Rows from block 6 of a small CTC audio transcriber, named by matrix and row number. Rows with one number belong to one neuron. Each number is 128 + 32 x the weight over its row's rms, rounded and kept within 0 to 255. All counts start at 0. Numbers have three digits each. After the name is the row's rms in percent of the matrix's.
After each neuron's rows are labels from the 100 clips, of 14976, where the neuron reaches its highest value: "loudest band" is the band of the loudest frequency at the time of the peak. Only what is clearly more common there than usual is listed. The data: telephone keypad tones over noise or synthetic speech.
# fc1: MLP up (model.blocks.6.mlp.fc1.weight, 1024x256), inputs 172-255
# fc2: MLP down (model.blocks.6.mlp.fc2.weight, 256x1024, transposed), outputs 172-255

fc1.243 102:128108106128062128156057184159154070095128128112128119176104128128083094085148124128097128128163128066128123097097128128123159079181174148128082095068160175148082088128131168093128070128097102128149139128130153128102128131128165154203232091128145133129
fc2.243 090:128107178089150141096108109039105182128128105149112157145128113144128134073076128134128121100131128191131162097121116128128128205128102070106195081182148128128104088128176067143151164128163103128166128098128121199161154113088153115090128167139155128113
loudest band: 1000 to 2000 Hz

fc1.149 098:184142128128119128116100150109128137128128128128147108128154055100177092111084128134142210128169193129128136092128100107153127091082066101167128158149128107162087144138127100093139151143192128180128140128118127092128166118128133166183154128149128148157
fc2.149 097:151153129078128145153110117117098160069159091074128108128136120161128128070144128128152099099128179182128147158128166153128129152128128109112128164057103101108128159097128170136148128124150195108128151137128166145128144128123194128100128095128111129149
loudest band: 4000 to 8000 Hz

fc1.738 106:178128128115133096128167113150094151129158194128122128099118128128152093128092128128128138116136128137134087122114084128156075097102056128093115169106099097104128103142140147130112128156170136148126163128082128078134128082136170128122128193148072172098
fc2.738 109:106080103169128123075128154158123128159162145128101129175128120206216128128198147103063146197129153109128127070138151080128143026128128144090128128128176162137101203156096186128173091107171128138127128128148168170128107108128073081144128128078124128198
loudest band: 4000 to 8000 Hz

fc1.722 107:170139128166110143134128128116128094128092128090089128093123128128142123171148159128067071150093104147115096142081091124106128060051202128073159096091101082167095172128128053128154106117128101144050128147092128194128128128113109128092139131065128147087
fc2.722 116:128070151103139128128160128091168128161111136128126128140128150094128114175099126169128128116134205071167142104151142128181060128161128115128096176089019131077130128081128173128191132106179128160135101181201131149105084112138187128120128081161128076128
loudest band: 500 to 1000 Hz

fc1.428 111:103153128029105044092128147172162205128116062103138128103166099136102109063128086170093127142179128158098169124073128139171079128110153132089159202128128152126135072167100164128115080128128046171147128167107081101157100126183140062146128132128128147025
fc2.428 112:123152085128165084115155149171139128090104140084184155118139128070146159154128128121128128184146064056131120141128111128169150154122093082128128112171128171173177184121059181128125144218144121170128128128158128126101128128128093108156196128189168144155
loudest band: 4000 to 8000 Hz

fc1.476 098:127128128092087098102122178128095128129053077146128090128128098040123088125144211128132128128121128128128163127128094096084128113116138111132128128200128097128144162128128189093151128128131152128136079138124087202128128128128154082128164129140115063177
fc2.476 115:124128128079208128100100070086109144128078130075083128152178149203193122128128128174118128128128142161140127079119128142102133195097105121128128137200111144087096215094131098091128116128139141057111087116128072128128203142144179075131178163195078128119
loudest band: 4000 to 8000 Hz

fc1.153 109:157128106154118154114128077138104118084082164128135128168128090061148146128141128074200128155058174145113157063047190128126128120128128128123134128128180128128170096128131133186174097096143070136063154151114061128177128191139106128096079138141128148213
fc2.153 110:200139120156121128148128123144128178128128128146138132112128184103128104164128128086175151110123074044128178151146128149135091161082140040120117103104096128200128121176128098127121125128084117158128128091073099115146099123085101093129128138171160134151
loudest band: 1000 to 2000 Hz

fc1.290 090:098115106174120148139039128149128128157128076139115112166102120089128142108149188067087128151176128118098128128128128136128065102087128128128126106100095158073088167101085128141128134128076067037128186128090168108128128128128128152118128198076163128128
fc2.290 084:128108121128089128104082111173073128100058128117128128148190156228159128152128147128128107128076095110128118128135128160129128072128141128205128145075159147128119104128149171126095189184204128128167079140189128191128188094123075128092128120098055151090
loudest band: 1000 to 2000 Hz

fc1.343 101:114140111128209179142128119128139133128065128128128166158095128057093087083094162128074128128128109096128128128114128102104076128133154095099109128128128128114142094079128135087122128128155155089132107151128094128194209072132140128110168167083179128082
fc2.343 100:128128128090108119064128109153107113166128139154100128177193128127145128130060101184072088142079160128107172128128128128128128147128128051183146131048128205101109223115098051128163156128112128127099128128114128085124173120207128128175108081128112128128
loudest band: 4000 to 8000 Hz

fc1.371 096:128128081128128128183142193149145161128128165128128128105128146161128123061128165092060132128102114128128180121101141084128128084139175128231128185128167089068111111128128153223155128162095175158136109128160083151125128082094128102143128093096128134169
fc2.371 100:128096115084128128099102086192110128053169128128113131116087162128142128060150203138181128128155163140178102142150128170109079168178137125128159128146089145132135150128126174088143128173161128128065128090128128183174116109128162128218087128128059052128
loudest band: 1000 to 2000 Hz

fc1.605 096:159120128079112084128128202093070205109058128128128050098101129105128141128183146166099128130126156156099128141107132119104128101159080104126168105120164047134162087138128162128128088174182150089093128128124170128178185100128128106068105167100167104128
fc2.605 098:128092128053144112128055143142128175227128074062128126121128128138128095095096128185026128189168100064170087077134128080128156044156128128112119153086105174095088178141099121104128105144145130116128121128128104103078113128110187128154178113078128070120
loudest band: 4000 to 8000 Hz

fc1.265 091:155128128119128124167128147100122114153128166081181146136067161128128114162085117137158128128024179118128106178162128128103113114128128094141061133136128102128162166098136089155170128076172128063148101115213128145168115128105128082159102178084183100103
fc2.265 084:144128174159072128117160128180130099147128128096035122110127128128128163124048113128162158128186167074128186047107103112146111186112128165128128183075110128128073136085160155128143084142128150123149128128098166066163150114137107128128128133138066071069
loudest band: 1000 to 2000 Hz

fc1.651 090:128093118108183153141101126148128103176155128030152128106128128084128068128128106100128128162095128057070144117158167131102151128128153095203102186126166124071181052157106125193077144156128128114133128128162103083128128178107128100082107094128168100090
fc2.651 094:128117119094128159077079128128144045138093137128113145194125128174166128148177128128127098052180066145128133177118149128147195131149128130181100193109128133131095087128128077050128105128128131072136100091144128135163128181128107118114070121065064103148
loudest band: 1000 to 2000 Hz

fc1.459 105:128128062094128094111128128128149108128153128128151184144128128048084068128128167105128158100076166157122144171089137205158188147127128128128164067156142128082167128097128152114128128128128128113087128091106128109128128094128051083128128128106153070146
fc2.459 096:142128128052128114084159128128136113118156168153089128077063077128146128110153128128128128128128128123128139065151128140167159108128114151128128128128150202128099064128080063092089128101126092079137128128158111128128129172095208200068082090092107128086
loudest band: 1000 to 2000 Hz

fc1.539 080:170089128104091167129206128128146161163123120128142128144128109129066104156182182075127128146128052175107163128133076108128150097039091128101128194128194147148157128128083091186075098128102101085128128128092128171138068134128137106093128143129097146128
fc2.539 089:128162128128066128139216136188128071128106118163141097115094128161159155146128152170075128054094182128127128074128159128158128128174128094128128165128128113097140128200128088078128147133160144067128092152128191129141128128106165160139128066148153128123
loudest band: 1000 to 2000 Hz

fc1.10 130:186139044108128128153120086143145169110051195131128181100145148128078128154128159125073091128080141128099137074128091145100116157131138167111128128093128128187128128128128128124116086144097128128104128142091177112168162187096174161128058128093140135128
fc2.10 111:128163128109128133128112128128104128097150148128128156088180128128099180186157135188087169170054128100128155147147128159005106128113103117128169212119066146128158203156128131123128190083104124128077114133145120111128247128142090067153150092140129151127
loudest band: 4000 to 8000 Hz

fc1.764 084:135128128055172067128114145120128180121128168124158128128123105128108106058163137160110128128128121146097139128128200128158043146075146128072115226156128128066128145125128128153128091128128128121059128161202101097128184128128128128151142128117128161082
fc2.764 089:128125172190099164152158128179145128084206128117128103128129092134128128086153128128128143075145079128139128165128102128193080128144133084133120225100165128089128067110132147150064025128128188091093175164191128128109099102128120080128128050092128128128
loudest band: 4000 to 8000 Hz

fc1.61 088:140128142126180083103128108089175128128128120128176102169139120147195128128128128128128106087128103128144128068159168128128145120128128098139128128130099119151110082172142165145064128106128128151146120103093099072162128092128091128159111151128149128128
fc2.61 107:128170107128128128077089090207128151139110140142128128013150128077128125092199127178170118128163111081122128128115128116143142128128149172128118128169092110132187172128089128128097128128105128128128159099128089116144072128157109174128143109106128128116
loudest band: 4000 to 8000 Hz

fc1.446 101:097143178099128143097132074128128163128128076115141128113153101057131082184128128092163160128116088088146166128104204128128128115101190090128123190128093134128128105149128096109128163065182128097157173150132097128128150128162152193099085128128210195144
fc2.446 108:154128119062082156128125077111185117167110151131047125093171184214117128128128137176164109136128140128108128154168128128097181128102128096128211128185153165188128136131112119149128128128176128128181037144135100113089128166110128102109128128128043099150
loudest band: 4000 to 8000 Hz

fc1.288 070:149107172128136145133128128132162128128110113128128128128108128128056163129128141114156106188162141128165106128123100128075128128205097116104172128148128128097090116141128128128085073077189128117128128205128128113128141129128128128061047191094128128154
fc2.288 083:116171128171128138128128071147088167128128170082099098125135128152143108128128128180174095142084128163128155155093152128106150055101128128165128128101093116128128128128180098056128126084131089123137089128128142128149128128128128171107087088128105114204
loudest band: 4000 to 8000 Hz

fc1.150 106:217128128123128169150072136128177128144128134070142128128048137157128094128128161128140091105215067109160087104105109090115134128125128152149128152169167143162120126128117172128149132229126142102109116122128124072173128128177103106192099096128105109197
fc2.150 118:144075128158121087080176094120056117104201146119152128190224170157142178128119128128176128154128128146138128128141134073108120103128109109148093128127111112068138132147094092130077128128128096128149148116164125128165100128084150128089131166058146168138
loudest band: 500 to 1000 Hz

fc1.73 111:125102174122084124136074128103128126156150099123128128151128133128132144118130124162226072200128135128118057162098128134109128085111107146105128122152202128103147089122128087182088178150128051128128087090167128143128106097096088100115092157161118082127
fc2.73 096:133128103135128128161128084166128131141120089101173128128128089117155177175131128111128128096059065128128158158050128128168072154128143115139128078128115136128110128128128194136071190058136092128112106130152122107116128128102160190103176129094148128150
loudest band: 1000 to 2000 Hz

fc1.98 091:141128071150128160180095128128128000185128086178128128100098127137168109124170128092075129128161128089094128128110092143179128109239156120128128128185129157128128161095139089176128103149066119125103085128045139099068117107140144128128134163107128117082
fc2.98 074:133134128182138112154072087128128111189142128186174128128124128248153154132051142128137145124128128128104128139128128162134207143128128128128128104093208145131143084128158128128126169083056160138128128128079117107142197128123098078128128056082132198128
loudest band: 500 to 1000 Hz

fc1.292 074:149147079128079058065128117128128178142128128094157173191088111157097105128163105164128128096158111080128117150127104209154096136083180081128128128128155093110146128128147203128094128128141106128128117086105038128128128111128165128112219143128148128147
fc2.292 072:128147108141128128162165128206060098196078128128105131090158108172128128128175128161128097128081128166128190116128128147128128128147128146105104128094128097210098098134147128128125107155110124121128160128128128049128140112150062120128128090128128128065
loudest band: 4000 to 8000 Hz

fc1.57 100:135120128150214128179255127150179171128208128128128161147128128145120120132128128095128128102048163128070182192128157105071128128124128194082111128157095114128106117161080154083155162152128128084163105178191120151128139107128128120121128080069128154093
fc2.57 103:149150128162131116128118166087081128076145128128119128128062101107112152128128128172024152083151123108121202104142099143165079147163128148125128082131174170109153131124144137088104082128125106117128095179097179095127076144125120128077093129144099166128
loudest band: 1000 to 2000 Hz

fc1.664 121:097101182142144059151128182160115128125081110106149136128128085078128128175171180128058156128168080093128176181140128108107128138128119136086128094169128117166128148084082091134133128048084145108154149119184147129125128128114099177128128145162118092128
fc2.664 116:124159109100068128212099128124128161160128122107180128108160130094128195128185100108141128172128077128127135211128128160151063152156153122128093128100141128109181065128172171196165131117081100121128098160076128108097157128139128128117144113126192116112
loudest band: 500 to 1000 Hz

fc1.124 098:128140128166128125128128128128128116160093183095169128121102065087107099119128168132068109164099137159095093183112128128128128162124083128106148128173146149094103164128128182102137143109128128128090120131150171128177141135128128110174128189128106120128
fc2.124 090:109166162080128126128128128128162141122172088143091128138071128078150128137128102051128161091128128128156128083065146128117144101177132139059102207144130096128178128075114083164152164155096126168128145087162164080092164183128128128116128128131255140128
loudest band: 1000 to 2000 Hz

fc1.626 100:109076098128128188084128146128152197121098128072146117158146161045162185138111128164116163128128128109103128085168184105169112128144128085164125117128128120128128128098155163087128149182108081182145128109159079142159128119099179170049109081198128214171
fc2.626 119:154165158080142077179103099123179108157085121128069113121077060128128106128128095096145092128135128136128105128064128079034177164128128128082128151119128080089128102128158099181139200161152128139107128056078145067130078128160126128075086186128144101135
loudest band: 1000 to 2000 Hz

fc1.380 090:128104190128128128128187080128183073114074128112148128128155128097128128039098128109193204128077128128153099120063128128128155105098079128112092089128128167137169153061163175159163154201128128160152108162128200128163091161157128151128128167165115108117
fc2.380 089:128128118128106186128155128182080109128128128171201197092077137128193128100128132128116100128220151141128163180084109139106115147219103128128143128128056044155103152084184128070134128079157126128106181111185180128128210124120128115218139061128128123107
loudest band: 500 to 1000 Hz

fc1.97 108:132128089140128147126090128050121175128150076128130128167109133079128145133086128135128128149128150150150128163135167174154251128189081109094133172159161156131181081118128160161156181128130128169090130104131155073154113128128117164121128128121120128173
fc2.97 114:128188095152140128128128128132080128128081128085064128185140075125140078128100121189148128106152192156084150128109144109101105128128163168128159146079128128128088064128145089128139091094128128084085162169141158092105128156128133097128087092176210108081
loudest band: 500 to 1000 Hz

fc1.452 093:088166111128128128175128128128128173104128114209145176164104149128193106078150085095135172112128078111083128128142128128081116143128128128199168096065128128149174128152128142152128153128128230070163128180153081076113135128128156148135158146008063087128
fc2.452 086:169130155135045122191128108070128175092128165093128128128170140145128132128157155128128085118128162128128128110086126150085112128129147128098128128181121181139187125173061170110111150092128081154086128172128133237128128125130128127101060200111128231111
loudest band: 1000 to 2000 Hz

fc1.272 094:128148128139128128082075128128062080128191162128103145163128128064128128159203096110128212119166098068131123128095128174127128112128128128128128108128093151195151115095119128172101128128128163128144128117197128128128097128128128155085097113128083128059
fc2.272 156:110211134128153088068128104096166128128128128152171146128111128255145143153169128128096128166088128135161114130122128151128128128128145108106128083171136116109125232128136157099128128243130098128103128088151129128114167099125128149116062134142128112128
loudest band: 1000 to 2000 Hz

fc1.441 073:051128155128128128141128128128128155165128128141128145076128103128128091074128128128128088098096128128128110057128158128085128142128128067128128069128104128105163070128128224192128128118171128128128128128128098128120133140201128144082072119128096128091
fc2.441 064:083174128128115128128143128128128128128128100112128128079071150124128128128128054128111095128187128128128128128153145117113049121128104218128164128066160128094026186076128128128128128101068128171128113128128128128065128088068147128067128180155128128128
loudest band: 500 to 1000 Hz

fc1.570 106:125155089151176128141170103120168158140116128077131128064141141188173128135128164110099164144049128095128128149106128105112138152176123136128128144170189082128101124171097128107128111128128128081128181103128135102119145125128144131170128094128083143174
fc2.570 128:128195127128180128068114128123128167179152141128126143115128169181117127128093142123076128128090128105132102128129140136092181084104128131143128147120167092104104255086157125136086169133090169128088067111104128107128128117128098122122081097168128156126
loudest band: 1000 to 2000 Hz

fc1.555 134:128208175128103128164135128147128176177128112105072128184081087110149079162187155128086192128091128140128119128126090137192119148083087147146111099173128098139192088108128128078109127075128106166128128072128145180166185084127128123194128087157142097155
fc2.555 125:088148128145171128128096089076128151085093143128183092149175128222137127071100150169204107128048128084123115135097128128133128147101157107205157128148167192128113040109097156122112080099162128128157135128075099088158147155080095128123158146147219164159
loudest band: 250 to 500 Hz

fc1.17 110:128142128092125086128192128095197164128136146102128128118079128087162147147128112133074141128157077185084158136172100128096128170068106191193180156093100117159160115164228128067128177109211128128065128161144095128165128145128128142071137128128126128128
fc2.17 111:139024167187174140128128120151128128128091152128147065086166128188138075128146128171128081128151101118151163122128099128128141162163094086143149089128044084165175091155167084128128128146112145086081189128102128104103135142158181189162128086093122093128
loudest band: 4000 to 8000 Hz

fc1.660 104:128101153135108125117128128123128128128128126118128152128186128083057128157114128158087107128050128128154128121122164155128074152141128116184103104128070170150128155083128148056085180124128102128153096132111140128109100181120187159079171128151153128157
fc2.660 098:128128149128128160128128128128149128118099128076170128128117154227128128105157128109128126128120133092128129128145128128117164116082158128204128085097116128173169160209114118091128145128141098142128110071152138142128152145153100148105142144143128107128
loudest band: 4000 to 8000 Hz